config = dict(
    model='contrastive image-text model',
    dataset='patchworks of several textures',
    train_examples=36250,
    image_size=64,
    crop_scale_min=1,
    horizontal_flip=True,
    translate=0.12,
    rotation_deg=10,
    tokenizer='word',
    vocab_size=40,
    loss='softmax',
    embed_dim=256,
    encoder_arch='convnext',
    encoder_isotropic=False,
    encoder_norm='layernorm',
    encoder_activation='gelu',
    encoder_mlp_ratio=4,
    encoder_inner_norm=False,
    encoder_patch_size=[4, 4],
    encoder_conv_stem=False,
    encoder_depths=[2, 4, 2],
    encoder_widths=[80, 160, 320],
    encoder_kernel_size=3,
    text_encoder_causal=False,
    text_encoder_width=384,
    text_encoder_layers=10,
    text_encoder_norm='rmsnorm',
    text_encoder_norm_position='pre',
    text_encoder_activation='squared_relu',
    text_encoder_mlp_ratio=6,
    text_encoder_head_dim=32,
    text_encoder_fused_qkv=False,
    text_encoder_bias='all',
    text_encoder_qk_norm=False,
    text_encoder_parallel_block=False,
    text_encoder_inner_norm=False,
    text_encoder_drop_path=0.15,
    text_encoder_positions='learned',
    init='xavier_uniform',
    residual_init='scaled_by_depth',
    optimizer='soap',
    beta2=0.95,
    learning_rate=0.0016,
    beta1=0.95,
    shampoo_beta=0.95,
    eps=1e-08,
    precondition_frequency=16,
    max_precond_dim=1024,
    one_sided=False,
    adamw_lr_other_params=0.0015,
    max_grad_norm=1.0,
    l1_shrink=0.01,
    max_steps=7400,
    batch_size=256,
    epochs=52.3,
    lr_schedule='cosine',
    final_lr_fraction=0.05,
    warmup_steps=220,
    weight_decay=0.3,
    adamw_weight_decay_other_params=0,
)
Rows from block 5 of the text encoder, named by matrix and row number. Rows with one number belong to one neuron. Each number is 500 + 25 x the weight over its row's rms, rounded and kept within 0 to 999. All counts start at 0. Numbers have three digits each. After the name is the row's rms in percent of the matrix's.
# fc1: MLP up (text_encoder.blocks.5.mlp.fc1.weight, 2304x384), inputs 256-383
# fc2: MLP down (text_encoder.blocks.5.mlp.fc2.weight, 384x2304, transposed), outputs 256-383
fc1.1042 559:476500496500535480514500473503500478500500505520500500493500474516531474500500491527503500500500461507500500505500534500500500500556500498509535521506493493489500414490500487480500495535500500500500500500448500506457500511500471498553500506500503500490500500500500500470500549500522503500502500489581500500500540403500500521500500500532500504573500500465500546442501500500496500500500
fc2.1042 560:500483500534500500498500584500500505581502500500508488500453502500500500500514500503500500499500500500526530491443500424528500511513509465465500498500525500500490542545558521502437509514506500482516489410506500500500500500506500500479500500501496500500500500500489500511500493500526500500500500539479500500472500513500559500500500500498500500500500500523500502503490500500493540500500
fc1.1044 047:500500500500500500500500500500500500500500500500500500500500371500500500500500500500500500500500500500500500500500500500624500500500500500500500500500500500500500500500500500500500500500500500500500500500500500500500500500500500500500500500500500500500500500500500500500500500500500500500500500500500500500500500500500500500500500500500500500500500500500500500500500500500500500500500
fc2.1044 028:500500500500500500500500500500500500500500500500500836500500500500500500500500500500500500500500500500500500500500500500500500500500664500500500500500500500500500500500500500500500500500500500500500500500500500500500500500500500500500500500500500500500500500500500500500500500500500500500500500500500500500500500500500500500500500500500500500500500309500500500500500500500500500500500
fc1.1090 144:500500500500500500500500500500500500500500500500500500500500500500500500500500500500500500500500500500500500500384500500500500500500500500500500500500500500235500500500500500500500500500500500500500500500500500500500500500500500500500500500500500500500500500500500500500500500500500456500500500500500500500500500500500500500500500500500500500500500500500500500500500500500500500500500
fc2.1090 080:500500500500500500500500500500500500500500500500500500500500500500500500500500344500500500500500500500500500500500500500500500500500500500500500500500500500500500500500500500500500500500500454500500500500500500500500500500500500500500500500500500500500500500500500500500500500500500500500500500500500500500500500500500500500500500500500500500500500500500500500500500500500500500500500
fc1.1096 057:500500500500500500500500392500500500500500500500500500500500500500500500500500500500500500500500500500500500500500500500500500500500500500500500500500500500500500500500500500500500500500500500500500500500500500500500500500500500500500500500500500500500500500130500500500500500500500500500500500500500500500500500500500500500500500500500500500500500500500566500500500527500500500500500
fc2.1096 047:500500500500500500500500500500500500500500500500500500500500500500500500500500191500500500500500500500500500500500500500500500500500500500500500500500500500500500500500500500500500500500500500500500500500500500500500500500500500500500500500500500500500500500500500500500500500500500500500500500500500500500775500500500500500500500500500500500500500500500500500500500500500500500500500
fc1.1120 410:500585536500500500488500500500500500500500500500500496500574500500500476500355497524500500500500500500507500500477500567500500500500500500500536500500500500439500429500500500500500500500500497500500500500500500500500500500391500500500500500500500500507500500500500500437500500500500500500500469500500497500500526498453500500500500500488500500558500500500500500507500500500430500500500
fc2.1120 128:500500500500500500500500500500500500500500500500500500500500500500500500500500500500500500500500500500500500500500500500500500500500572500500500500279500500500500500488500500500500500500500500500500500500500500500500466500500500500500500500500500500500500500381500500500500500500500500500500500500500500500500500500500500500500354500538500500500500500500500500500500500500482500500500
fc1.1121 042:500500500500500500500500500500500500500500500500500500500500500500500500500217500500500500500500500500500500500500500500500500500500500500500500500500500500500500500500500500500500500500500500500500500500500500500500500500500500500500500500500500500500500500500500500500500500500500500500500500524500500500500500500500500500500500500500500500500500500500500500500500500500500500500500
fc2.1121 045:500500500500500500500500500500500500500500500500500500500500500500500500500500500500500500500500500500500500500500500500500432500500500500500500500500500500500500500500500500500500500500500500500500500500500500500500500500500500500500500500500500500500500500500500500500500500500500500500500500500500500500211500500500500500500500500500500500500500500500500500500500500500500500500500
fc1.1147 161:500500500500500500500500500500500500500500500500500500500500500500500500500500500500500500500500500500500500500500500500500500500500500500500500500293500500500500500500500500500500500500500500397500500500500500500579500500500500500500500500500500500500500500500500500500500500500608500500500500500500500500500500500500500500500500496500500500500500500500500691500500500500500500500500
fc2.1147 068:500500500500500500500500500500500500500500500500500500500500500500500426500549500500500500500500500500500500500500500500500500500500500500500500500500500500500500500500500500500500500500500500500500500500500500500500500500502500500545500500500500500500500500500500500500500500500500500500500500500500500500500500500500500500500500500500500500500500500500500500500500500500500500500500
fc1.1153 007:500500500500500500500500500500500500500500500500500500500500500500500500500500500500500500500500500500500500500500500500500500500500500500500500500500500500500500500500500500500500500500500500500500500500500500500500500500500500500500500500500500500500500500500500500500500500500500500500500500500500500500500500500500500500500500500500500500500500500500500500500500500500500500500500
fc2.1153 011:500500500500500500500500500500500500500500500500500500500500500500500500500500500500500500500500500500500500500500500500500500500500500500500500500500500500500500500500500500500500500500500500500500500500500500500500500500500500500500500500500375500500500500500500500500500500500500500500500500500500500500500500500500500500500500500026500500500500500500500500500500500500500500500500
fc1.1160 015:500500500500500500500500500500500500500500500500500500500500500500500500500500500500500500500500500500500500500500500500500500500500500500500500500500500500500500500500500500500500500500500500500500500500500500500500500500500500500500500500500500500500500500500500500500500500500500500500500500500500500500500500500500500500500500500500500500500500500500500500500500500500010500500500
fc2.1160 043:500500500500500500500500500500500500500500500500500500500500977500500500500500500500500500500500500500500500500500500500500500500500500500500500500500500500500500500500500500500500500500500500500500603500500500500500500500500500500500500500500500500500500500500500500500500500500500500500500500500500500500500500500500500500500500500500500500500500500500500500500500500500500500500500
fc1.1191 055:500500500578500500500500500500500500500500500500500500500500468500500500500500500500428393500500500500500500500500500500500500500500500500500500500500500500500500500500500500500500500500500500500500500500500500500500500500500500500500500500500500500500500500500500500500500500500500500500500500500500500500500500500500500500566500500500500500500500455500585500500500500500500500500500
fc2.1191 104:500500512496500500500500500500500500500500500500500500500500500500500500500475500500423500500500500500500500500500500500500500500500500500500500500500500500500500500500500500357289500500500303500500500500500500500500500500500500500500500500579500500500500500500582500500500500500500500500500500500500500500500500500500500500500500500500500500500500500500500500500500500500500500500500
fc1.1209 037:500500500500500500500500500500500500500500500500500500706500500500500500500500500500500500500500500500500500500500500500500500500500500500500500500500500500500500500500500500500500500500500500500500500500500500500500500500500500500500500500500500500500500500500500500500500500500500500500500500500500500500500500500500500500500500500500500500500500500500500500500500500500500500500500
fc2.1209 074:500500500500500500500500500500500500500500500500500500500500500500500500500500500500500500500500500500500500500500500500500500500500500500500500500501500500500500500500500500500500500500500500500500500500500500500500012500500500500500500500500500500500500500500500500500500500500500500500500500500500500500500500500500500500500500500500500500500500500500500500500500500500500500500500
fc1.1221 816:500505500486500509481500496500498500504502501500506500416500500518503500492492454492462500501500500499491499500533530533545500460563505501500521506526464451512498466502459514500498500509506527431499512505442500500500500520498462487479500500465495498500500493498596504504541500600499497500500500505526500500500500438499500500500523525500539501500507468485510515501500500445495516561464
fc2.1221 941:500470456500512500518501501500495500506537507494500500500500504507499516507500498500505515489500516497500506448386508493487500486483500461500500499502501500492499478551500504500478507531498500500499503441496499500500507514500500510462500497500498500503481507480501494511499510518545500500501500500500498501508500526500557497499481482537500508504500454490514500503441507500499539514504
fc1.1228 008:500500500500500500500500500500500500500500500500500500500500500500500500500500500500500500500500500500500500500500500500500500500500500500500500500500500500500500500500500500500500500500500500500500500500500500500500500500500500500500500500500500500500500500500500500500500500500500500500500500500500500500500500500500500500500500500500500500500500500500500500500500500500500500500500
fc2.1228 031:500500500500500500500500500500500500500500500500500500500500500500500500500500500500500500500500500500500500500500500500500500500500500500500500500500500500500500500500500500500500500500500500500500500500500500500500500500500500500500500500500500500500500500500500500500500500500500500500500500500500500500500500500500500500500500500500500500500500500500500500500500500500500500500500
fc1.1235 024:500500500500500500500500500500500500500500500500500500500500500500500500500500500500500500500500500500500500500500500500500500500500500500500500500500500500500500500500500500500500500500500500500500500500500500500500500500500500500500500500500500500500500500500500500500500500500500500500500500500500500500500500500500500500500500500500500500500500500500500822500500869500500500500500
fc2.1235 017:500500500500500500500500500500500500500500500500500500500500500500500500500500500500500500500500500500500500500500500500500500500500500500500500500500500500500500500500500500500500500500500500500500500500500500500500500500500500500500500500500500500500500500500500500500500500500500500500500500500500500500500500500500500500500500500500500500500500500500500500500500500500500500500500
fc1.1243 029:500500500500500500500500500500500500500500500500500500500500500500500500500500500500500500500500500500500500500500500500500500500500500500500500500500500500500500500500500500500500500500500500500500500500500500500500500500500500500500500500500500500500500500500500500500500500500500500500500500500500500500500500500500500500500500500500500500500500500500500500500500912500500500500500
fc2.1243 022:500500500500500500500500500500500500500500500500500500500500500500500500500500500500500500500500500500500500500500500500500500500500500500500500500500500500500500500500500500500500500500500500500500500500500500500500500500500500500500500500500500500500500500500500500500500500500500500500500500500500500500500500500500500500500500500500500500500500500500500500500500500500500500500500
fc1.1262 119:500500500500500500500500500500500500500500500500500500500500500500500500500500500500500500500500500500500500500500500707500500500500500500500500500476500603500500500500500500500500500500500500500500500500500500500500500500500500462500500500500500500500500500500500500500500500500500500500500500500500500500500500500493500607500500500500500500500500500500500500500500500500303500500500
fc2.1262 091:500500500500500500500500500500500500500500500500500500500500500500500500500500500500500500500500500500500500500500500500525500500500500500500500500500500500500500322500500500500500500500500500500500500500500500500500500500500500500500500500500500500500500500500500500500500500500500500500500500500500500500500500500500500500500500500500500500500500500610500500500513500500500500500500
fc1.1293 037:500500500500500500500500500500500500500500500500500500500500500500500500500500500500500500500500500500500500500500500500500500500500500500500500500500500500500500500500500500500500500500500500500500500500500500500500500500500500500500500500500500806500500500500500500500500500500500500500500500500500500500500500500500500500500500500500500500500500500500500500500500696500500500500500
fc2.1293 007:500500500500500500500500500500500500500500500500500500500500500500500500500500500500500500500500500500500500500500500500500500500500500500500500500500500500500500500500500500500500500500500500500500500500500500500500500500500500500500500500500990500500500500500500500500500500500500500500500500500500500500500500500500500500500500500500500500500500500500500500500500500500500500500500
fc1.1318 091:500500500500500500500500500500500500500500500500500500500500500500500500500500500500500500500500500500500500500500500527500500500500500500500500500162500500319500500500500500500500500500500500500500500500500500500500500500500500500500500500500500500500500500500500500500500500500500500500500500500500500500500500500500500500500500500500500500500500500500500500500500500500500500500500
fc2.1318 016:500500500500500500500500500720500500500500500500500500500500500500500500500500500500500500500500500500500500500500500500500500500500500500500500500500500500500500500500500500500500500500500500500500500500500500500500500500500500500500500500500500500500500109500500500500500500500500500500500500500500500500500500500500500500500500500500500500500500500500500500500500500500500500500500
fc1.1345 024:500500500500500500500500500500500500500500500500500500500500500500500500500391500500500500161500500500500500500500500500500500500500500500500500500500500500500500500500500500500500500500500500500500500500500500500500500500500500500500500500500500500500500500500500500500500500500500500500500500500500500500500500500500500500500500500500500500500500500500500500500500500500500500500500
fc2.1345 005:500500500500500500500500500500500500500500500500500500500500500500500500500500500500500500500500500500500500500500500500500500500500500500500500500500500500500500500500500500500500500500500500500500500500500500500500500500500500500500500500500500500500500500500500500500500500500500500500500500500500500500500500500500500500500500500500500500500500500500500500500500500500500500500500
fc1.1350 017:500500500500500500500500500500500500500500500500500500500500500500500500500500500500500500500500500500500500500500500500500500500500500500500500500500500500500500500500500500500500500500500500500500500500500500500500500500500500500500500500500500500500500500500500500500500500500500500500500500500500500500500500500500500500500500500500500500500500500500500500500500758500500500500500
fc2.1350 053:500500500500500500500500500500500500500500500500500500500500500500500500500500500500500500500500500500500500500500500500526500500500500500500500500500500500500500500500500500500500500500500500500500500500500500500500500500500500500500500500500500500500519500500500500500500500500500500500500500500500500500500500500500500500500500500500500500500500500500500500500500500500500500500500
fc1.1356 018:500500500500500500500500500500500500500500500500500500500500500500500500500046500500500500500500500500500500500500500500500500500500500500500500500500500500500500500500500500500500500500500500500500500500500500500500500500500500500500500500500500500500500500500500500500500500500500500500500500500500500500500500500500500500500500500500500500500500500500500500500500500500500500500500
fc2.1356 008:500500500500500500500500500500500500500500500500500500500500500500500500500500500500500500500500500500500500500500500500500500500500500500500500500500500500500500500500500500500500500500500500500500500500500500500500500500500500500500500500500500500500500500500500500500500500500500500500500500500500500500500500500500500500500500500500500500500500500500500500500500500500500972500500
fc1.1386 198:500514500500500500500446500500500500500500530500511500500500477500500500500500500500500162500500500500500500500500500500500536500500584500500500500358500500449500500500500512500500500525500500434500500500500500500500500500482500500534500500500491500500500500500500500422500500500500500500500500500534500500500500500500500500500500500500500488500500500500500500500500500500500500500500
fc2.1386 192:500500500500526500500500500500500500500500500500500500500500500500500500500500500500500500500500478500500500500500500500500500500500500500500500500500500500500500500500500500410274433500500340500500500500500500500500500500502500411500500500500500500500500500500500500500500500500500500500500500500472500500500500500500500500500500500500500610500500500500500500500500500500500500500500
fc1.1409 058:500500500500500500500500500500500500500500500500500500500500500500500500500500500500500500500500500500500500500500500500500500500500500500500500500500500500500500500500500500500500500500500500500500500500500500500500500500500500500500500500500500500500500500500500500500500500500500500500500500500500500500500500500500500500500500441500500500500500500500500500500500500500500500500500
fc2.1409 045:500500500500500500500500500500500500500500500500500500500500500500500500500500500500500500500500500500500500500500500500500500500500500500500500500500500500500500500500500500500500500500500500500500500500500500500500500500500500500500500500500500500500500500500500500500500500500500500500500500500500500500500500500500500500500500500500500500500500500500500500500500500500500500500500
fc1.1424 089:500500500500500500500500500500500500500500500576500500500500500500500500500500500500500500500500500500500515500500500500500500500500500500500500500500500500500500500500500500500500500500500500500500500500500500500500500500500500500668500500500500500500500500500500500500500500500500500500500500500500500500500500500500500500500500500500627453500500396500500500500500500500500500500500
fc2.1424 154:500500500500500500500500500532500500500500500500500500500500500500500500500485500500395500500500500500500500500500500500500500500500500500500500500500500500500500500500500500412500500500500388500500500427500500500500500500500500500500500500774500500500500500500791500500500500500500500508500500500500500500500500500500500500500500500500500500500500500500500500500500500500500500500500
fc1.1457 006:500500500500500500500500500500500500500500500500500500500500500500500500500500500500500500500500500500500500500500500500500500500500500500500500500500500500500500500500500500500500500500500500500500500500500500500500500500500500500500500500500500500500500500500500500500500500500500500500500500500500500500500500500500500500500500500500500500500500500500500500500500500500500500500500
fc2.1457 007:500500500500500500500500500500500500500500500500500500500500500500500500500500500500500500500500500500500500500500500500500500500500500500500500500500500500500500500500500500500500500500500500500500500500500500500500500500500500500500500500500500500500500500500500500500500500500500500500500500500500500500500500500500500500500500500500500500500500500500500500500500500500500500500500
fc1.1469 399:475500589500500500500500479500500500500588600563500500500521500500500500500500500500500500500500500500500500500500500546500500500500510499503500496500500500483500500500500506424500500498500454500500500500451500470500500500498500500500500493500500500461432500500540500356500500500500500500500500525500500500500504500500500500500500500500500487500511366500500500500500536500500500500500
fc2.1469 185:602500500500500500500500500500500500295500500500500500500416500500500500500500500500500500500500500500500500500500500500500500500500500500500500500500500679500571500500500500500500500500500500492500500500500500505500500500500500500500500500500500500500500500472500500500500500500414500500500500500500500500500500500500500500500500500500500500500500500500500500500500500500500500500500
fc1.1494 153:500500500500500500500500500477500500500500500500500500500500500500500500500500500500500500500500500500500500500500500500500504500500500500500500500500500500235500500500500500500500500500500500500500500500500500500500500500500500500500500500500500500500500500489500500500500500341500500500500500500500500500500500500500500500500500500500500500500500500500500500500500500500500500500500
fc2.1494 067:500500500500500500500500500500500500500500500500500500500500500500500500500500500500500500500500500500500500500500500500500500500500500500500500500500500500500500500500500500500500500500500500500500500500500500500500500500500500500500500500500500500500500500500500500500500500500500500500500500500500500500500500500500500500500500500500500500500500500500500500500500500500500500500500
fc1.1497 846:491532517450500500492502500500533457518500500500500500500500500505500454499500543500500487500522562503500496531378500500500500500500527486500514539482500500500500457500500500500522500500500500535500506500411456500500549500500500561500500492493497500500489534488500500500500543490500500503500500589539500500500500500500422558500503485500500500500500500507500500500500513504482500500500
fc2.1497 567:592498393500423495544475493500500500500500508500500467500500500500500534500500500500500525500500500500527482500507500493528501500554500443500481500470499500500500500551508518500500500635500460559500500500500500500533500512500500500500500541567500500464500500500500505487500500500499500525500500423496500500500500518443500489506500524562500496500517477500500500486413500500500508500500
fc1.1499 704:500563500500572467501500500483500500500500500477489508500500500500495500500492500500500502500500500516500500500530500500570500500497477500509474500500495500500500500500556520500486500534500523500511509511453505500500500500500500529500429500482428500500503500500500537494532500525541500504500500500596500500493490493500500522500500487500492452500521500500500500500500500490487500527500
fc2.1499 687:500500500500500500500508498500500496500603500355506500500482500496499500532507521500500500500491533500500507489522500504500500500500544500500516472500500495500500496500481514497502500500500500500542506498500491491497500500500500481500500500500555500514557510500425426500500500442500500469500500499479500500524505472500500470500508500500500500454509500500500500500494503500500500500491
fc1.1500 127:500500500500500500500500500500500500500674500500500500500500500500500496500500500500500500500500500500500500500500500500500500500500500500500500500500500500500500500500500500500500500500500500500500500500500500500500500500500463500500500500500500500500500500500500500500500500500500500500500500500500500500500500500500500500500559500500500500500500500500500500500500500500500500500500
fc2.1500 026:500500500500500500500500500500500500500500500500500500500500500500500500500500500500500500500500500500500500500500500500500500500500500500500500500500500500500500500500500500500500500500500500500500500500500500500500500500923500500500500500500500500500500500500500500500500500500500500500500500500500500500500500500500500500500500500500500500500500500500500500500500500500500500500500
fc1.1504 220:500500500500500500500500500500500500500500500532500500500500500500500324500500500500500500500500500500500500500500500525500500500500500500500500500500500500500500500500500500500500500500500500500500500500500500500505500500500500500500500500477500500500500500500500500500500537500500500462500500500500500500500500234500500556500500500500500500500500500500500500500500500500500500500500
fc2.1504 058:500500500500500500500500500500500449500500500500500500500500500500500500500500500500500500500500500500500400500500500500500500500500500500500500500500500500500500500500500500500500500574500500500500500500674500500500500500500500500500500500500500459500500500500500500500500500500500500500500500500500500500500500500500500500500500500500500500500500500500500500500443500500500713500500
fc1.1511 147:500500500500500500500500500500500500500500500500500500500500500500500500500500500500500500500500500500500500500500500500500500500500500500500500500500500500330500500500500500500500500500500500500500500500500500500500500500500334500500500500500498500500500500500500500500500500500500500500500500500500500500500500500500500500500500500500500500500500500500500590500500500500500500500500
fc2.1511 082:500500500500500500500500500500500500500500500500500500500649500500500500500500500500500500500500500500500500500500500500500500500500500500500500500500500500500500500500500500500500500500500500588500500500500500500500500500500540500500500500500500500500500500500500500500500500500500500500500500500500500500500500500500500500500500500500643500500500500500500500500500500500500500500500
fc1.1521 066:500708500500500500500500500500500500500500500500500500500500500500500500500424500500500500500500500500500500500500500500657500500500644500500500500500500500500500500500500511500500500500500500500500500500500500500500500500444500500500500500500500500500500500500500500500500500500548500500500500500545500500500500500500500500500500500500500500500500500500500500500500500500500500500500
fc2.1521 041:500500500500500500500500500500500500500500500500500500500500500500500500500500500500500500500500500500500500500500500500500500500500500500500500500500500500500500500500500500500500500500500500500500500500500500500500500500500500500500500500500500500500500500500500500500500500500500500500500500500500500500500500500500500500500500500500500500500500500500500500500500500500500500500500
fc1.1531 062:500500500500500500500500500500500500500500500500513218500500500500500500500500500500500500500500500500500500500500500500500500500500500500500500500500500500500500450500544500500500500500500500500500500500500500500500500500500500500500500500500500500500500500500500500500500500500500500500500500500500500500500500500500500500500500500500500500500500500500500500500500500500500500500500
fc2.1531 032:500500500500500500500500500500500500500500500500500500500500500500500500500500500500500500500500500500500500500500500500500500500500500500500500500500500500500500500500500500500500500500500010500500500500500500500500500500500500500500500500500500500500500500500500500500500500500500500500500500500500500500500500500500500500500500500500500500500500500500500500500500500500500500500500
fc1.1542 010:500500500500500500500500500500500500500500500500500500500500500500500500500500500500500500500500068500500500500500500500500500500500731500500500500500500500500500500500500500500500500500500500500500500500500500500500500500500500500500500500500500500500500500500500500500500500500500500500500500500500500500500500500500500500500500500500500500500500500500500500500500500500500500500500
fc2.1542 022:500500500500500500500500500500500500500500500500500500500500500500500500500500500500500500500500500500500500500500500500500500500500500500500500500500500500500500500500500500500500500500500500805500500500500500500500500500500500500500500500500500500500500500500500500500500500500500500500500500500500500500500500500500500500500500500500500500500500500500500500500500500500500500500500
fc1.1563 188:500500500500500500500500500500500500500500534500500500500500500500500500500500500500500500500500500500500500500500500500500500500500500500500500500500500500478500500500500500500500500500500443500500500500500500500500500500500500500500500500500500500500418500510500500500500500500500500500500500500500500481500500500500500500500500500500500500500500500500500500500500500500500500521500
fc2.1563 076:500500500500500500500500500500500500500500500500500500500500500500500500500500500500500500500500500500500500500500500500500500500692500500500500870500500500500591500500500500500500500500500500500500500500500500500500500500500500500500500500500500500500500500500500500500500545500500500500500500500500500500500500500500500500500500500500500500500500500500500500500500500500500500500500
fc1.1572 064:500500500500500354500500500500500500500500500500500500500500500500500500500500500500500500500500500500500500500500500500500500500500500500500500500500500500500500500500500500500500500500500500500500500500500500500500500500500500500500500500500500745500500500500500500500500500500500500500500500500500500500500500500500500500500500450500500500500500500500500500500500500500500500500500
fc2.1572 054:500500500500500500500500500500500500500500500500500500500500500500500500500500500500500500500774500500500500500482500500399500500500500500500500500500500500500500500696500500500500500500500500500500500500500500500500566500500500500500500500500500500500500500500500500500500500500500500500500500500500500500500500500500500500500500500500500500500500500500500500500500500500500500500500
fc1.1586 494:495616500502501461494500500500485500500500500576500500500554500565500490478500474512500500523500500500500500447583500522553500500500556500500500508500500500500492500487484500511458500500500500500511438500470500488441501493500450550512500506486476504520500500482558440500497517500500500508500500535521446500500500500523455500481500500503496500502500500499499564448500509510532500500500
fc2.1586 722:500500409500500500496500522500470500508500500500491500500500500500500500500502500500500500496500500500500500500397500510482511497500517452497448492500500502489500490516500500501500500512518456493500500451494500516529500500500500495475500504513500501500500500477500500500500487500544500487490509510482506500507500500487510497500500500500500500500500500500500505502500500500500506522509
fc1.1593 471:500576500578500476500500500495500556500500500466500500500500500500500500500500500500500500500479500500500500500500500500563500500500500500521466500499496500439500500500500500500500500500494500500500500500445500500500500500500500500500500500500368500500500500500618564500506500500546500500500500500553500500500500500500500537500533401500500500500500498500500500500500500465491500500500
fc2.1593 514:521500500500500500500500490500500500500675500484574500500497500500500500500521500511500500500500533500500500500543500500500487500500500500500516500500500500500500538500500532500561500500500500502576500500500500500500500500516500500500500500500530500500500500500395440500500511500436500500500500500500458500500500500500465500500500500500455500401507500500500500500558500500500500500500
fc1.1623 080:500500500500500500500500500500500500500500500500500500500500500500500500500353500500500480500500500500500500500500500500500500500500500500500500500500500500500500500500500500500500500500500500500500500500500500500500500500500500500500500500500500500500500456500500427500500500500500500500500500500500500500500500500500500500500500500500445500500500500500500500500500500500500500500500
fc2.1623 032:500500500500500500500500500500500500500500867500500500500500500500500500500500500500500500500500500500500500500500500500500500500500500500500500500500500500500500500500500500500500500500500500500500500500500500500500500500500500500500500500500500500500500500500500500500500500500500500500500500500500500500500500500500500500500500500500500500500500500500500500500500500500500500500500
fc1.1656 076:500500500500500500500500500500500500500500500500500500500500500500500500500500500500500500500500500500500500500500500500500500500500500500500500500500500500500535500500500500500500500500500500500500500500500500500500500500500500500500500500500500500500500500500500500500500500500500500500500500500500500500500500500500500500500500500500500500500500500500500500500407500500500500500500
fc2.1656 015:500500500500500500500500500500500500500500500500500500500500500500500500500500500500500500500500500500500500500500500500500500500500500500500500500500500500500500500500500500500500500500500500500500500500500500500500500500500500500500322500500500500500500500500500500500500500500500500500500500500500500500500500500500500500500500500500500500500500500500500500500500500500500500500500
fc1.1665 052:500500500500500500500755500500500500500500500500500500500500500500500500500500500500500500500500500500500500500500500500500500500500500500500500500449500500500500500500500500500500500288500500500500500500500500500500500500500500500500500500500500500500500588500500500500500500500500500500500500500500500500500500500500500500500500500500500500500500500500500500500500500500500500500500
fc2.1665 020:500500500500500500500500500500500500500500500500500500500500500500500500500500500500500500500500500500500500500500500500500500500500500500500500500500500500500500500500500500500500500500500500500500500500500432500500500500500500500500500500500500500500500500500500500500500500500500500500500500500500500500500500500500500500500500500500500500500500500500500500500500500500500500500500
fc1.1673 329:500500500500500500500500500500500500500496500500500497500500471500500500500467500500500500500500500500500500500500500500500500500500500500500500500500500500500500500500500500500488500500490391500500500500500500500500500500500500498561500500500500500500500500500500500481500500500500488500500500500500500500500500500500500538500500501500500500500500499500500500500467500500437500500500
fc2.1673 259:500500500500500500500500500480500500500581499500500500500500637500500500500500409500500500500411500500500500500500500500500500359500500500500500500478500500500500369483500500500500500500500500500500483500500500500500500500500500500500500500500500500500500500500500500529500500500500387500500500500500500500500500500500521500500555500500500500500500500500500500594566587500500500500500
fc1.1676 196:500500500495500407500500500500500500500500500538500500500500500500529500500500500500500458500500500500500500572500500500500500472500500500500500500500500500488500500500500500447500500500500500500651500500500500500500466500500500500500500500500474500500472500500500500436500500500500500500486500500500500500500500500500508500519500500500500500500500500500500646500500500500500500500500
fc2.1676 096:500500525500500500500500500500500500314500500500500500500500397500500500500500500500500500500500500500500500500500500500500500500500500500500500500500500500500549500500500500500500500500500500481500500500500500500500500500500500500500500500500500500502500500500500500500500500500500500500500500500500500500500500500500500500500500500500500500500500500500500500500500500500500500500500
fc1.1701 732:502554503516500497497500502507500501508501546507498501493542500501500500469500443500473517497487500499506524500546500574599501439517511497509512500500499500494492496499477502499500500499483493506483499542446497500499496501487500485478500499454500500501468474499608499502559500553500500500504500539500473499500500402503510467501474497498499499500500500498499497499501501501497540500436
fc2.1701 952:526465468482505472520501551531500513503501502496501500500500500513498510498504468497499505532496489500500511499397500515485500505492481463495491496501522499464502478527524500489500494502488501419498484451467500503501521500499443486498496509496499496500522491459528499497483463500499501500461527515496497500499500497503544498506412500528468507502489443488519503516475496484500515501515
fc1.1707 062:500500500500500500500500500500500500500500500500500500500500500500500500500125500500500500500500500500500500500500500554500500500500500500500500500500500500500500500500500500500500500500500500500500500500500500500500500500500500500500500500500500500500500500500500500279500500500500500500500500500540500500500500500500500500500500500500500500500500500500500500500500500500500500650500
fc2.1707 084:500500500500500500500500500500500500500500500500500500500500500500500500500500500500500500500500500500500500500500500500500500500500500500500500500500500500500500500500500500500500500500500500500500500487500500500500500500500500500500500500500500500500500500500500500500500500500500500500500500500500500500630500500500500500500500500455500500500500500500500500500500500500500500500500
fc1.1719 112:510500500500500500500500500500500500500500500500500500500500500500500500500500500500500500500500500500500500500500500500500500500500500500500500500500500500500500500500500500500500500500500500500500500500500500500500500500500500500500500500500500500500500500500500500500500500500500500500500500500500500500500500500500500500500500500500500500500500500500500500500500500500137500500500
fc2.1719 048:500500500500500500500500500500500500500500500500500500500500500500500500500500500500500581500500500500500500500500500500500500500500500500500500500500500500500500500500500500500500500500500500500500500500500500500500500500500500500500500500500500500500500500500500500500500500500500500500500500500500500500500500500500500500500500500500500500500500500500500500500547500500500500500500
fc1.1768 149:500500500500500500500538500500500500500500500500500500500500500500500500500500500500500500500500500500500500500500500500500500500500500500500500500500500500500500500500500500500500500500500500500500500500500500500500500500500500500500485500500500500500500500500500500270500500500408500500500500500500500500500500500500500500500500500500500500500500500500500520500500500500500500500500
fc2.1768 146:500500500500500500500566500500500500500500500621500500377500500435500500500500500500500500404500500500500500500500500500500500494500500500500500500500519500500500500500500500500500500500500500500500500500500490575500500500500500500500500500500500500500500500500500500500500500500500500500500500500500500500500500500500500500500500500500500500500500500500500500500500500500500500500500
fc1.1770 124:500500500500500500500500500500500500500500500500500500500500500500500500500500500500500500500455500500500500500485500500500500500500500500500500508500500500500500388500500500500500500500500500500500500500500500500500500500500500500500500500500500500500500500500500500500500500500500500500500500547500500500500500500500500500500500500500500500500500500500500500500500500500500500500500
fc2.1770 014:500500500500500500500500500500500500500500500500500500500500500500500500500500500500500500500500500500500500500500500500500500500500500500500500500500500500500500500500500500500500500500500500500500500500500500500500500500500500500500500500500500500500500500500500500500500500500500500500500500500500500500500500500500500500500500500500500500500500500990500500500500500500500500500500
fc1.1782 063:500500500500500500500500500500500500500500500500500500500500500500500500500500500500500500500500500500500500500500500500500500500500500500500500500500500500500500500500500500500500500500500500500500500500500500500500500500500500500500500500500500500500500500500500500500500500500500500500500500500500500500500500500500500500500500500500500500500500500500500500500500500500500500500500
fc2.1782 029:500500500500500500500500500500500500837500500500500500500500500500500500500500500500500500500500500500500500500500500500500500500500500500500500500500500500500500500500500500500500500500500500500500500500500500500500500500500500500500500500500500500500500500500500500500500500500500500500500500500500500500500500500500500500500500500500500500500500500500500500500500500500500500500500